python train.py --image_size=48 --tokenizer="word" --text_encoder_activation="gelu" --beta1=0.95
Rows from block 9 of the text encoder of a small text-conditioned image flow-matching model, named by matrix and row number. Rows with one number belong to one neuron. Each number is 128 + 24 x the weight over its row's rms, rounded and kept within 0 to 255. All counts start at 0. Numbers have three digits each.
After each neuron's rows are labels from the 100 texts, of 14976, where the neuron reaches its highest value: "fires on" is the input token at the peak. Only what is clearly more common there than usual is listed. The data: drawn human figures in many poses.
# fc1: MLP up (text_encoder.blocks.9.mlp.fc1.weight, 768x256), inputs 52-103
# fc2: MLP down (text_encoder.blocks.9.mlp.fc2.weight, 256x768, transposed), outputs 52-103

fc1.596:111148100098093080143152146111114132142118152155131153111080184134092124122123126145109150075145109148097077125137192160138146130147152132120155106144098123
fc2.596:128149092155142110110131176148132143099154110115182122132123084161177091128124133148159074132138104134143123140127104130103085085170109115164123153143113155
fires on: "a"

fc1.234:143125199103172182091132119119161129130124149164141148115099129129112105087137117134128148134113141151135121088127141152128156153083137139137082090140152112
fc2.234:148105087132116087162139131144122140157122112109129098152114117117125152145120155150131116112156135126126153146148137103128069089128176133130186117155142111
fires on: "black"; "trousers"

fc1.514:116136156128145143118164117113131113152091095122124143132100123137119153137092111135137133127098174166109106112112150117102099100151140088132149096132097154
fc2.514:147115119151108126133114137117138152134148116159136107133154174110139088131162133120113113133160097117112130151131092130193162108105099172101092186117131115
fires on: "purple"

fc1.275:162108132116158106148113171117121161166157151149082088112122110164135078151116126132081130157132143129147079097118146097100196121113103137120143132130104132
fc2.275:151139133169144101140167166116128111108078144130107152147144100098104144136116145117103120125150099087148135108084085125143134134147123116099095137129131131
fires on: "in"

fc1.1:161138143079152128122107170103135149123171125126081103138171121134132139184132128185124141150114067144121109152078153072144155140140115095152139098124112131
fc2.1:086146161146095132118130096160137089117044105108157158104110134099127114107131113117145124155133149143133146095169073139127095167176156152129155132128136141
fires on: "out"

fc1.179:102110125119144123159135111117175135138113154138164109105099095161139156149090126144135145115160115148158131090125137116126147159133065135123123096151105132
fc2.179:159148145100113141088111095122152127105104087145109132104155195135077094094113161124146123125116152123089116120131155164121093110139162110134142155117135106
fires on: "black"; "red"

fc1.20:150132119104143133119126153145142132170110128147121096132119129164144079134129132131121122126173148172125136130196086148077163136140095099124138121121097122
fc2.20:104122123111139125107146135123137156109112119111106160124124145072080138075123151118119151139074091084108106084129145147166121116113152131107119142145170095
fires on: "yellow"

fc1.21:130152123120085088068146135127146147114127143129133093161099118128108152123102174119107142150157105144123092113121152130138126154142132139161137180130098117
fc2.21:131136126124185120153114099124109073120127135140111149087143131132132113156131084154118115135116130115101158129136101114109107109143138141087133101124145149
fires on: "trousers"; "an"; "pink"

fc1.388:186133143137139139147153128138127154159121140188118134130136159121147134183111140112151121140151124107153093088129094095155106146118146110129137091123118123
fc2.388:069121117108123103076101114113144106116115118055125121088123099099106162093128129132101103158124130143105170180114138168118164108138111125126128154164119134
fires on: "blue"

fc1.37:152124141152181069127127096148103109162142142168098120119099095146146116108111091128133155130161148170152095142147114164103143123102112114111124180122129150
fc2.37:115155166130088162100134177105122126119145110122113129127176157095142114130119191108151115117087086150116173118123121140119133136108134125142156098137117112
fires on: "grey"

fc1.674:159108154137151126145128091118128111144077150134146109069159095140118124138154172149132162127167153130136127117145137091125166102106127152099148141111103129
fc2.674:116149104122127140098121153149109138131152098157145130139115163104134107107093110123119092104099081117111066130116164160121075139145110099144144101161159134
fires on: "orange"

fc1.415:158140138156114144102138127165097148127112157147103073128128147120118141137145131142093158118118123120164126128143092119134107112148115114124064119151133149
fc2.415:099111136133147127154136149101165100106154104095149176129102101134154138108138116130162110140109143144077138137124154120114106121117085168147161141117134130
fires on: "grey"; "white"

fc1.492:160177075132128160150144130101122112161116103103094129128153131133122144140136122117116124129109101124131117127112097083126151114100148132102144130127122099
fc2.492:081088175130115087118119131177132109100118153150148097118131134105140100125125099144117128132167165148134140114162101158160114120144078121140134112123100176
fires on: "in"; "pink"

fc1.105:160117098110117146108144136144111124195117109134171121131130174177140133157136098137143125123137154151077138117128142209103142145124129121154116122117097140
fc2.105:104135136142143117158143153098158136095120113135098127106139090118101131053118169090135157134137131117178116098132106068132149124137096135108137150114116093
fires on: "yellow"; "red"

fc1.471:126075113119128141129117137129108147144135169152122099093158115118113097116094138128120123127115137151080155120108144138152160130103112102104134091115097079
fc2.471:155150114125096151156134139128141139072106134133162121175110114080136129106109126146107104115111114161206112114197149140150108109123164136133137119141104161
fires on: "handstand"

fc1.642:142112112112114146151132109112162098161101124103139111163108137117141132100108163113128165092125161118158153148136129128129166210105126117131146125126166113
fc2.642:114084100117146121075137108126104119116129146160115149102138143117097092143170143149151118138143097117126120115134136098146122099152148127147124157135090180
fires on: "<end>"

fc1.379:120162139107132162148136183080080090153084102195134139109129123135117128132111102116122126126161145149120157077117137140141175120097080121100134141123109090
fc2.379:151086126158123146090159129131130155112158116133150097148137123132109141102131145139119144101071081134139148117104111106079124133117176120141102124139120142
fires on: "figure"; "splits"

fc1.184:150177138110120166128178144161152127133140101107094148104069097129137123141147178134142134119096097134204149086128129115110120130093116138110153135165120166
fc2.184:121112124099135101138068115096115154107174127182168109168161160142101145108081085141126154133150128120041117128112160145133121149136132098111136123117131116
fires on: "purple"; "grey"

fc1.420:145108100130156154093117125116131128152120176184118136149127152151101057070129095144104136145147117132140150094139151150159139127144147122159121099167121161
fc2.420:130122149140111119149133175122144145094165088087149106142110133141134174152158164153148099135129157130143117145130127109123103148114115168109137166121103098
fires on: "splits"

fc1.271:090133115109131105117162107090149145147089127161123149098127179149152117148145163125149156095085131134117096088150092122109141146104125117153151136129098131
fc2.271:136109127138125166125077125164123119119188113084158117137129059121114109133107103118129095164160146125127155157106166133123145107159172128145144141147166132
fires on: "a"; "and"; "orange"

fc1.723:156141126125148130135138115143134129139132144161111100073139100128130087128113169178126131143126088147153131084138159146111102090125124097102139137166057110
fc2.723:118127134145102128110164150131109103145125086131112147161116109153111129102145120142145119114105155137116099134128109111101181119129080148159149134102187097
fires on: "splits"; "a"; "figure"

fc1.96:124139124083123103107137122141137133162131171151152111101146136158148097168143146155122106123119097133132125137120142103097118147073118156157126113113085113
fc2.96:086123084151142162159131150149126131137115126151114131191112137095133150082143133086112134123127180155161180157152121127157099133123111121086136107116132105
fires on: "handstand"

fc1.191:124122104125125131120120102093165110140126141112104117133146076149126083117114147132117103141182184112129112084066109144118072117085124156174163053152102102
fc2.191:102110118128112153130112166149081142140117127144179138119146170142104153116137088130137146147137073144139117168161154085155184133162130099103095182112142158
fires on: "top"; "orange"

fc1.139:145138111131128108111098184094127147105139105113108094121130117081137137133123143180076080124181147137134135110134086132137136162139131164108130153106138088
fc2.139:097118134128118175182168097170111103149123116138169128135154118160137124124161122072145152139097106124118111174094152118128116121128131060099101103146133142
fires on: "hands"

fc1.156:111116104184143151095162150122125125094141144116149116107120116101077137124113119141092129160138165134132146099142168126087152127127133149094134183104157158
fc2.156:119131135099143100165150124122139136172072096151126119160079104147178120120116116114121151117094143145146073161120122144117109165097131109133123054136091123
fires on: ","; "trousers"

fc1.217:134133142142101169135139156111106074130100110124135110148129129139090142136089139095114108128167118136170144137136112125149153107124137126126172134120110116
fc2.217:126148117125153074105112109157117135120149136112126153079129126082158088146139124148076180129113125100107127137079115124123142180123118127135100110160108103
fires on: "white"; ","

fc1.128:134142147143132180130125136117096115127082118081139153123099136127104139113145106144113120124157134115140134095102127134147137113122184118141160112115108109
fc2.128:109106118118125085130132135147130129126152100192132123095156120128111123153109146120090145117136131118116128160131145127119167139134090134100124113124139118
fires on: "purple"; "arms"

fc1.728:118154139108114166110133126152095150166118126112102114144134134130143134176133152106117124135118105136105144188112098154087134162122144161140090120128119129
fc2.728:152108093152130124121150131108139116117144145134183108120142114076140101125171141138135130144141093124142156124160112099164164066135113158142123137123137148
fires on: "grey"

fc1.313:092147133159133085074143130120120125107117125092151171145080087126148124111119128174106150184132146158133127117153171139167152173128110136196124115115105102
fc2.313:185103117083114175161112122150160115145127126178092086138139157136100133191154136095118104056124125122131156110107093100108114092118125136062142128135138173
fires on: "figure"

fc1.410:175141101116126144125158126118113080170117142126158157137082135101173125124143116120113132146099137119162086116138102133117118143133094116139123138154122123
fc2.410:112093130105127091091092163117129145136127093105120092149116130154151131149127138119106125116157141176106137106187120117132150146139158158120155117119147156
fires on: "grey"; "blue"; "yellow"

fc1.178:159120150158109142080166104147138118107073129162146110082124116148064087159136120129119132139152135158141112096125150139138142178135113168134127125139124098
fc2.178:105121125112145131145118141131145124153165132138153138175105130102160161133150125129099145141127113126139115148135107125129127104119159106159106137140146161
fires on: "orange"; "red"

fc1.107:145136121100105117116092099111186145130136098121080142070097163135159105136122134099140132119130124146140202124126158141099132134153141168122139094177143120
fc2.107:155137163129091165129110118106141122124157089047116150148103145132155156170089114097131104176093111127152168183088191133130147090089129150090145139078141153
fires on: ","

fc1.423:112121135095126192117135153122133141123118116157123111106105126134129121159088134177125129107138159138138138099153159126113110134107117106124156168118103105
fc2.423:144144116153137099140125094173142149117160088138166108126148148131132133111141132087119124125102132159071104130101127146177139127149133091172125112130134142
fires on: "purple"; "star"

fc1.462:130156115135133076168110134133111114136167161154101136113102141152102120120147141150139147140163181141141124123118155134121097169135168100139113087119115112
fc2.462:119107142103143116146152148138150127115114066081143121126163133090104128117127145109125161098077119119110121126157118149143121138116099124135134117101144124
fires on: "in"

fc1.150:179126132101143152121162130131139107136117150139160101156077109115095110107082125141117160134170129181122117138109133143143142140097127144145115138111131124
fc2.150:121110159172143129118115154149120144152127129134098137087174102116186138162135146102173109141083081129147137136157144163106137115110179140129111113122146134
fires on: "figure"

fc1.691:141126125109164140151131142148111142092114169152074118136101139122132125130139168099073089133154106097133127087168118132134135101098112144149124111118132170
fc2.691:158120117115074129101123143133119096172141124134176120109147122138111130146126096154147139118110137167150135162110103113128122156150149092148145149128104079
fires on: "black"; "blue"

fc1.670:110133113142153169096128150101158145114130143116177091116112130108094136151106147168112106167144106143150113137155112095133132155142099065159116147132192173
fc2.670:123158141110131111144131168109123111127132114100119172109149148180138122167160110108114140142144117133124110118120155138149171152115148168119149105133159114
fires on: "figure"; "a"

fc1.237:139136183128143130097132132136148158148121127092126072098081132190113111137102123120081137135116142161174129131152157174095171152094142133129181141117108157
fc2.237:115090121176135064152141125096156125132115137145144129160163086090129124125147111100125097148141141101107148118085132079133092123159092147105079101163119119
fires on: "in"

fc1.562:167161143153147138132172112130121122127129105144131095097097121121141143124094155170133132144124125114153159094143129141155140173097187133084124131056129135
fc2.562:114149142126109136137104156152108125135130163136117146133093174125111123103136120153154122153127097150134151173105126104130135136155132166117130162134164116
fires on: "purple"; "blue"

fc1.99:101097138159166100135136109132138145136106085136155119088111149116065101138139096174096139117149173169099100078102140123124148158090142157178145143114113096
fc2.99:154168112112130136148142181161105097119138147137141150145166062120133137125122153110122092115119107135157160125130127099104125104151136135116132096125122118
fires on: "hips"

fc1.481:108141118093143163135128164132136116137182143145160130107146163146081103193082116118168125141127133108163144128103127119172140115128135128185086118147117077
fc2.481:165117138156131135116135136131134146137084137113146128121128042106160149083161111167095100127168122129096130105143114156086133132099141114104103118071122163
fires on: "hips"

fc1.418:074126112126089138135150123110143172113100157124133161115110132111156074156110176117113177090090114166107193130104136143140132107093166164099154118097122119
fc2.418:155116127118137139132103138099112117177089112119148137158099127105116142142116072121139081132171137073156080140120135138091102158120110136155094134149135141
fires on: ","

fc1.272:146134166118108127132138119110164136138139144136091141112109147125100157116126147144098127157113125122069107098133075076119136121081124112111130127095143151
fc2.272:093104102095108085161123155133139137128151153121104073141160107105126102110118178118172137113121140136161106147105154127113123186147110096145133127157124102
fires on: "top"; "a"

fc1.456:117140106117155118062133146135152149125160108113150147126105100107153123064157119141151132123159145135166109156168110052122122111124125154125153073141145118
fc2.456:110114085116126169124172112122104090122142142171114118134133120097185078137070160098137129105154099143122113103149146197112155191110174129115140142109115106
fires on: "blue"; "orange"

fc1.276:120123152139164106094127122081116118124118125087158144146125134100086145103059127138121143132184146122132152126134126121109124096111148108127175136097129128
fc2.276:125160128165130146179140142154138151129108166166151136096091149143123128165154127106148154186125129171125115127151140133157106152116164120148089112132098111
fires on: "figure"; "a"

fc1.328:117121151156155113103123141109121145144101107173169119088132133101128126156126124183126139107114167117165147118091136077125144130120090131110161086144111135
fc2.328:154125086124131162133137134116143130122167096110088126162157086131101138112126144115118135127145085131128126120140133159115120104135169134149116137129131079
fires on: "orange"; "figure"

fc1.274:124130144152117141103159165092132147173133099144106149098071126154140121105107134118131173109160106123149141111115156074130130140139149161107157132161099111
fc2.274:145123143111146140120127129160072102111097096149134121143163111122075139168182083145147124114146110133143131137153127153124183119084082098094106105115120155
fires on: "a"

fc1.146:130105113132115168122113121138099099118152116124146126168127070190125145102167134145094142133174136130122142140129141139123112164111154128110116113120140078
fc2.146:132100143146140110163135146118126131153104154135128097116134199066091125127101133093149147085103112148121113142113116116151121095148113138100129116131086196
fires on: "bowing"; "figure"

fc1.264:155175150085107174147110103112162106134109128125148106126148167140150083125137159115142163147159120113106121138135115134152097088133150130109115133101120136
fc2.264:082087124156141096127133142101113151093128148112104159125094080128117161131110096112143137136114105149146163118091134124144137159092121119133121158150120123
fires on: "<end>"

fc1.229:153135132140133143115128135085132167162162162151126093082153131136195118150139117148135138152178130107121079128126143132138134162068075120122172117159116144
fc2.229:117115110105134146122107090153130090105108108093143152174138126119072145133109114129117127105083109137122145096108135132116145097167161128136121148112171109
fires on: "splits"

fc1.434:129109157128142131075149147111142159144120159088112079106145143123122138120111140147142142097134143134120170133136128140115085116128125099147142158111146147
fc2.434:126117094100130170155106114128147101088116107160126158150117119107150100132141165079118109154132103117121077129114132122147165122131132120097118136123138102
fires on: "purple"; "star"

fc1.300:125144140136147127134156177136158122157168115129109103097108113093160147187148122108126132151131117146121117133080117137130086163095121129166147102125120153
fc2.300:117120124118158133107114114119107128129077138109144128150146078172147143078100092123110118104130130107133159167162141128150147102163109128105102129134123100
fires on: "top"; "figure"; "bowing"

fc1.371:075093106149179125140128070126112074138108110151172108100147136129089105117073133137093143179139147160090136123122109113100145109095136158115164106132139177
fc2.371:117109137124098139119098108157105098126192132107123154110143132118132101144175157111118158152088102156143102138128178082180131177123137118140195101131119112
fires on: "bowing"

fc1.742:124120137146127168123128183109127102168158114106112136124089108153085127198116116068143122139123123085136123134114077109139103069120093129140126115123170141
fc2.742:143142132103115140118114139127139158080106117162147119100158140154180138099163107192102139116142115171139122130120165122088155192111153164087127146130102105
fires on: "figure"; "kicking"

fc1.117:136140170103152135135086159135100091113108120140106114125125110123072144124163146167105121138131142101108106123136131186132142128080144138133139156134151151
fc2.117:125143107121115113124144118151139162118171135102101130125137179131142116107112081115152152090149129153149161152126145080105125136147131136118108096115103104
fires on: "grey"

fc1.753:111123165091101115103092139113173162125139190155112044106135125127155120155143082120116152122139112151128143145120123109105134149122146126114117122155111124
fc2.753:134113096171134171131149086179108082154103121102177160149082140127134130114127134120128121161115139123146162109133145200137099101152129129117124121106142164
fires on: "white"

fc1.341:104154139143141139126111132141090121144130137136135149116165149174098136129128148164106123132162127115090070134107115112142141062097124138099121158103067096
fc2.341:148105110101132104106152114130091132072117145137128126112146127134159139143118121122126127164113122157070173110160125164132139148137178114151105129165124112
fires on: "handstand"

fc1.206:113156143106116153102149119107164124140083096114136137120064125098118128124113119155113137065107093129127115080104146079107141086102122164118140134125121094
fc2.206:158115093109101157177092110134178118132136113090103124151141095142144153125115141135156099147155133080122103170170105161097143077119096138128130124169124105
fires on: "trousers"

fc1.233:143129112137127116142160121120180130127147093130119127131145178130103135101106068129166131141167170153146123139142137104103141119161131106117149136125125121
fc2.233:108126143146144125121089111121125106114116166131120123122108086156144125142147176102102133147124074114104127148112127155133139146104101154148090123109152111
fires on: "top"; "pink"

fc1.309:146149129124105155098126126124104144132107144135081152133117125099127135145105158105137138153156118165104111178130128130152170136126133090126115103103095104
fc2.309:136088157126151125134126146151140087110134132146167106125155094133151099113114130172109100102081131134155158092150132112129102125126116145147140125132161133
fires on: "hands"

fc1.676:111128106133063128117162111160095092145114139158131146151152104147068132157098118115135118109146157175130163084118090104113133118137139120109146172118128201
fc2.676:117160155166184122125103155119153157120122117101164103086118109113155112112144129139121146112098103129117076156132142141129162110115119120109116094109116086
fires on: "a"; "<end>"

fc1.494:167154113122132179103126135122117115115129099107158102169101126145148136114102161118147115136118123116168128103118111127133139147143103140117111126076148125
fc2.494:098105112117099089123133107082143155131119107110113167080170083094128125119165112137134148130124113142125124140144098156091158092139121150097152158152139118
fires on: "trousers"; "and"

fc1.675:110126105138172111151104094144101138094147116103099183133118146105127088133124117151101161125118123126141190104120120072124105120111102103176115153117157151
fc2.675:126096136079130157129157142149161102136146139152124132153134112147098158134116091105127146113142120151126081090148129152162127157155149147108142126102115139
fires on: "a"

fc1.2:107109127124138104134129154127153182139106135142120145099121143135107097110112142086112157156123166106150093129186109127144137131097110150114106097116147092
fc2.2:117151126131124144135142113136117104114144131121129124162144116090154142122130114186139092119106093138111148100052145109146127124145155055142131170125117157
fires on: ","; "running"

fc1.763:077119165110105126151129174107089139100110110140122096146119106147105153143139110167144116153122079136148123097093118087161182148124118123168123113079110138
fc2.763:171130072139162124133153122116141121149141161125158128115139135110133131151117120158117132107141152140095098116151128135109084127104129110082100115140104096
fires on: "splits"; "a"; "in"

fc1.0:118131138134126107151124080125137170135117157109124159109110139115146142116111110126134169126102139133115140094151145128147099102154149078101162081139133113
fc2.0:106162117122135164128120144116123121116139105155121093121136129133092129138152151152148098136124093134119101153088126125109150145121092142137112190115139140
fires on: "a"

fc1.606:165094142159169160117115138108163134173116107122106142113102131132117117133139115121084120116116108143114128079117111043122138110119137176125149162116140146
fc2.606:099134118113134143142155153179054134099133182168111125147202055135121152138159147154156135159127166111148147177128123173139102151147106120118104123148118105
fires on: "hips"

fc1.720:184101125122157136107161139144151156123123147139132113133095092113092102134142152156099116161118137175143147093121141121110101147093114117123098132112113154
fc2.720:107132142151146093127109101122105092120145098153102153130146178153107164102106113093099136107104125123104152119133130149108149123135154134122138133114092109
fires on: "orange"; "in"

fc1.500:179153090139070114084110167122154097157110125117139074112116122143113113125068152158132185113129129142173108103107139103148129115108112124101112144109120135
fc2.500:087119147139180131176198095127099147090167095151115195098153135078167131120156114112137112146109131107078124126154118127090128130134118113159140144125123124
fires on: "splits"; "figure"

fc1.76:118143177143125139099134119135124102162155080115131076151098127132107104116142113107163134113123169133143138156102145173088126159129112101107114132080133160
fc2.76:132075113106121109136109118159155134114113142137140165098166124098165147136092161113070130161141086132123134127154160085198100117088181119159119113168117093
fires on: "bowing"

fc1.598:128096079122126172108119108124148171126108129105148103109134139098143122148137108123134141124105125146109150104148113124120150159132122139133104133119115138
fc2.598:087149162108176107127168152116145122139138098148101157105128109116086153146100096140106148142161107084157141097102114135127103133141122128133121097152143138
fires on: "figure"

fc1.736:127134136151159180161123144169115105150115122126156110070115148125136088122151105110116162126134132124110115148106117174128157111129145099145113078129120109
fc2.736:114122133122122110132154149097118170108128163155081134140120118100160150140127135159114104123142130123150142101156140086141119131133100166123175186170135113
fires on: "in"; "handstand"

fc1.621:101111148093128154087163116141145106140136129139166138134118124156108111107125163134077142111104176146137078163118118111090137180155141121103162122077145128
fc2.621:142129120151152098151100140124129102116131122088083122123151104081149099144113108118165121145151073121121168092163123141178119104110092148165081128179121127
fires on: "bowing"

fc1.701:159152071145125117166133149119076116137147142152101124112138130174101140135149137185155125126135133128132110129140110148148125095149169144138125177104147116
fc2.701:114105139144154123121180100115146125094091074126145101149161124115118132123148082136148112132143087154094138149166117140174132122127148124112108128108087155
fires on: "hips"

fc1.9:097146168122147095092157113159159141112128109126108140125129144130086097120109108102165112125173119106140101148106122147144140101154135081128156091145163118
fc2.9:165116106147118141135095115109114128172150131131152097112116104108183119152127161117109123131116142131120121090155135122123117127096133160152125179110113126
fires on: "top"

fc1.357:129106129182174089118156143112160197153112110105122175122096147154144118168124116092141156133158107168124137112118099089129080162156129109155172138129200131
fc2.357:115134143145101158139093104144067079140148130151099090178157128139086124091144150139097123116097134114151115130154169154146167090105116115137112121112073100
fires on: "out"

fc1.248:136160097132107158168107132129130135127104152109098106125108117124099150099135127161167130123204083153136135140138139165091122146129154075100131109135123123
fc2.248:125122107120125097171114108102131143132130107126133145106141160125164090115123087092146126144088199120121127126100087092175074167113124177140092144114135093
fires on: "yellow"; "orange"

fc1.696:173140087109143142093127149123125098129139133093115131101137110124098114118142121102127158149122170138111128114162125133129114116095142148100149183104146071
fc2.696:121141135154128139152146118133101174135138121160132096154148141141139125124127121183108102079137108108152123142072119086094143111166093142165117091152110160
fires on: "hips"

fc1.224:129095122078114119123128119104116102115145113166172105138156154121166136105086078135115100123141136084070072127089142130172177154120136105137151112126116168
fc2.224:104147128160142167170128140151134144183087156115099166090135104114116087119147159094156140147106124159173132124175089139138077124112134123137092146117151100
fires on: "walking"; "orange"

fc1.715:109107127140203119158161123122107131104106085180107105134097104151116133103139122118123125066097113160080124117111148117164153109106128134115108131120143114
fc2.715:139160132103083141116129143181139151130181175125160150129149150148165107152143152133141124176148143080163130118150110149137085099145126130110148127148120123
fires on: "top"

fc1.42:101127129111127117153081105162100166181111160128158176066122107164113129137146100129132162129142122142117093147128156069154133124164132137153105136094096137
fc2.42:136137077131136152118181153103164110092145105156110082183146112091136139123158132134107129096115122116122177111081111123131138158106099126116148124160143124
fires on: ","; "teal"

fc1.544:137136067105144138119125171117126093107147125140086121098110120133121133149127158176094121127160133135157162136167119104100126108112160137099155120146149134
fc2.544:128091181134130127148118096141090123139132130148155145164153146121130140110140112093138121150105124140097076129103141143148158134132113111167096150104116130
fires on: "<end>"

fc1.507:144152105114151120095136129128165130115146093113125129141115152143141109143143100122161131091138103113120134171144109073146078157115169153119114123112169120
fc2.507:141094138108108099103115124123105121163140149145122135090129130127155151142105134151095117128090142174162139119140127159117165088138098113154141101145137135
fires on: "blue"; "in"

fc1.677:122176116141105142117140095140123145162105131163114119140127111115139109113133119174097143099104160131119123160203127097161112100116153144128105127136089081
fc2.677:133086139106153148120131157144074128112148129088137094095145111138112169135130148141147090127130130139104128109078116147145129157139109128110133118136178112
fires on: "hips"

fc1.329:124148134135073150164130129118077144135147117183103136145166108144134095096177129123128128129101156135101130132169130169162084142124126097107121090144116114
fc2.329:129133089112193056117137116121113090103120170097112120108101141086100185108091117169116130109159114128115142134133141115105128108108160148127094125089100115
fires on: "hips"

fc1.231:137123131117131139136160132086152096138113128127083107123132092099102171128160124124083148141118102156130119154126165094097107103123077143153142157147108172
fc2.231:118114127122152133129128103190115145135133102152197129125090116131146131118081101094131111141097141150152146115117145155134131144110178089079115081129099112
fires on: ","; "<end>"

fc1.585:146151116118137138092117132105121124110116175109161121139127150163167129135136144154112154118141109163077115161141122073134142122095140145158121136090124165
fc2.585:111147120122114150123152135161083140158147076156116137121143129120114151136123110062123108096136125119198128132128091157168150147133129135144141129134159126
fires on: "grey"

fc1.279:125112195136157115120077130104119114144145104140146111129172112136107139091136153156127102135093155131160093128124129139143185170108118149164144168135151142
fc2.279:124137098092124156156170100123139117102104133130106139122107105110135094146082118128115142103143094148100102112124155078136087116141139109092124100117110110
fires on: "trousers"